Rows from block 10, named by matrix and row number. Each number is 128 + 32 x the weight over its row's rms, rounded and kept within 0 to 255. All counts start at 0. After the name is the row's rms in percent of the matrix's.
# fc2: squeeze-excite expand (model.blocks.10.se.fc2.weight, 224x28), inputs 0-27
fc2.133 138 [138 181 127 129 102 160 125 128  39 126 134 125  90 141 143 132 128  76 151 130 126  86 125 169  81 118 190  90]
fc2.134 093 [183  91 125 131 112 150 126 132 144 137  54 125  74 110  53 128 128 100 123 131 127 188 130 157 167 137 117 172]
fc2.135 069 [136 192 128 133 173 104 125 130 168  86 208 130 106 203 117 132 134 122 114 131 126 125 127 182  87 150 107 131]
fc2.136 119 [ 71 168 126 127 200  75 128 130 160 112 112 130 122  84 149 129 126 149 161 130 131 137 125 139  73 190 152 181]
fc2.137 094 [112  89 128 124  91  79 123 126 176 123 101 126 139 141  88 130 125 157 140 125 124 134 129 144  27 164 200 136]
fc2.138 120 [134  99 124 131 155 121 124 130 127 149 163 128 102  93 115 129 128 167 160 129 131 154 132 150  75   6 164 150]
fc2.139 086 [207 140 129 130 165  97 130 126  82 176 125 130 164 110  70 124 127 128 105 126 129 157 126 189 147 174 124  75]
fc2.140 120 [110  89 125 126 188 144 129 125 118 130 144 125 153  88  84 127 131 154 159 127 126 151 129 125 145   4 147 131]
fc2.141 077 [137 108 125 128  80 133 133 128 148 102 100 126 111  87 225 128 133 140 188 128 132 105 130  71  89  75 156 135]
fc2.142 143 [116 121 130 129 158  74 129 131 193 159 167 129 167  49 128 128 128 144  97 126 131  98 129 157 150 119  53 161]
fc2.143 086 [160 156 125 129  88 124 126 127 124 104 149 122 139 113   9 130 132 145 133 130 131 119 126 159  99 210 140 147]
fc2.144 080 [117 183 124 126 148  66 134 134 128 218 168 128 151 126  71 133 128 179 147 133 133 123 130 167 150 147 142  82]
fc2.145 083 [141  53 125 130  90 101 131 128  75  95 101 133 168  86 169 128 127 151 154 128 133 204 126 176 168 123 119 127]
fc2.146 082 [143  59 125 128  83  80 133 133 131 124 114 129 112 120 132 129 128 179 228 125 125 141 133 185  82 149 132 139]
fc2.147 075 [120 187 131 132 129 101 129 130 184  68 192 130 150 127 118 131 134 140 187 132 131 141 128 136  66 136 192 160]
fc2.148 092 [ 91  68 126 127  45  97 129 134  94 129 137 122 121 153 144 129 130 162 155 130 126 220 126 109 128 151  81 120]
fc2.149 130 [108 130 130 128 139 169 128 126 127 146 188 130  85  28 135 128 127 164  85 130 125 152 129  90  90 130 175 170]
fc2.150 112 [164  79 127 129 151  79 129 126 132  51  90 122 177 109 136 129 127 171 144 126 131 171 127 111  90 203 123 149]
fc2.151 143 [235 111 127 126  96 175 127 126 161 139  98 126 110  54  93 130 129 108 123 129 126  85 126 136 155 115 117 160]
fc2.152 089 [153  95 126 130  67 107 131 128 123 155 156 129 164 108 120 132 127  59  80 128 129  97 127 199  98 191 118  91]
fc2.153 136 [161  83 127 127 166 144 128 126 142  80 136 127 166 181 110 126 130 149 187 131 131  92 130 133 110  89  30 126]
fc2.154 058 [138  98 129 132  69  71 125 125  84  97  99 133 122 206 186 135 124  67 105 132 132 111 130 134 118 132  87  95]
fc2.155 086 [177 119 131 125 169  92 125 126 111  39 117 130 120  97  61 134 127  80 156 132 127 166 128 171 120 154 150 167]
fc2.156 075 [ 51  99 129 133 138 125 132 128 137 155  95 130 150  61 138 124 133 170 113 123 131 167 129 140 102  97 200  62]
fc2.157 109 [140 195 125 124  43 151 124 129 115 159  92 128  99 159 112 124 123  88  93 129 130  90 126 131 122 139 155  47]
fc2.158 065 [123  91 131 127 151 119 130 127 182 125  97 123  75  76 125 133 128  85 143 133 130 200 135 223 111 144 145 118]
fc2.159 110 [ 89 178 133 132 110 135 128 125  25 104 143 128 102 113 122 126 130 166  91 125 132 107 131 183 131 123 201 112]
fc2.160 121 [108 122 128 130  47 192 128 130 142 132 200 133 100 147 136 127 127  78  80 126 131 158 128 147 119 120  74  83]
fc2.161 083 [114 129 134 130  35 144 131 129 119 145 150 135 129 122 194 130 129 153 147 132 125 156 127  44 123  61 150 111]
fc2.162 060 [109 177 135 132 140 118 126 124 119 103  73 126  75 131 150 130 127  86 159 130 134  86 123  54 216 153 123 115]
fc2.163 066 [133 104 121 136 111 119 133 125  66  53 149 129  85 137 186 129 125 198 131 129 132 126 124 146  79 116  74  86]
fc2.164 086 [140 152 127 131 110 127 125 133  85  61 192 134 195 151 102 132 126  96 110 130 131 173 133 118 112 211 115 104]
fc2.165 089 [174 133 126 128 124 123 130 130  60 117  96 130 211  93  77 127 130 146 162 128 125  55 124 103 127 177 128 135]
fc2.166 058 [145 200 135 124 111 174 122 129 156 127 229 122 155 113 126 130 136  65 160 131 133 138 121 101 100 131 105  93]
fc2.167 128 [159  88 126 127 108  74 125 130  90 118  98 128 145 136 141 128 127 116 135 129 128  77 122 125 164 224 113  48]
fc2.168 102 [218 103 127 126  96 119 131 130 155  88 157 130 129  94 124 130 132 109 145 124 127  95 131  82  44 133 182 152]
fc2.169 078 [133 110 129 126 118 111 126 123  82  76 136 130 132 114 186 123 125 153 217 124 132 125 128 203 183 164 157 133]
fc2.170 121 [159 169 128 130 174  68 127 131 164 107  96 129 118  98 112 131 130 145 124 131 126 149 124 170 183 153  36  90]
fc2.171 074 [139 156 133 133 196  90 128 124 133 124 195 134  68 179 185 125 128 134 141 131 130 115 120 147 170 103 152  66]
fc2.172 102 [140 106 130 131 168  75 127 126  83 123  70 123 129 124 211 130 124 138  88 128 128 140 122 143  96  44 159 143]
fc2.173 087 [145  55 128 129  87 146 131 131  69 127 171 121 118 133 184 127 130  65  95 127 131 134 124 155 103 152  98  62]
fc2.174 106 [198  85 126 127 115 122 129 126  62 177 103 123 129 102 170 129 124  90 153 125 127 138 126  70 173  98  97 177]
fc2.175 069 [100 101 128 134 159 195 128 124  67  87 193 134 122  71  65 122 124 121 137 123 131 147 135 176 157 138 100 137]
fc2.176 101 [142  63 127 129 106 166 130 126  87 157 115 122 105 160 129 127 125 105 170 126 132 124 127  74 212 128  66  83]
fc2.177 115 [ 97 142 127 126 216 121 126 125  90  74 168 125 160  59 100 136 126 142 171 129 128 148 127 175 110 167 106 128]
fc2.178 107 [175 140 125 124 182  68 128 129  70 116 113 126 115 116  57 126 129 100 137 125 130 153 126 200 139 180 132  94]
fc2.179 085 [188  74 124 134 148 140 127 126 132  31  89 134  83 136 186 132 132 110 104 131 125 142 129 133 122  70 103 119]
fc2.180 140 [147 104 126 131 131 141 125 131 191 124  80 127 122  35  87 128 124 157 199 129 128  93 127  88 123 117 158 160]
fc2.181 101 [ 73  86 130 126 159  79 129 128 118 143 115 125  71 152 140 127 132 141 157 131 124 113 127 121 113 150 104  12]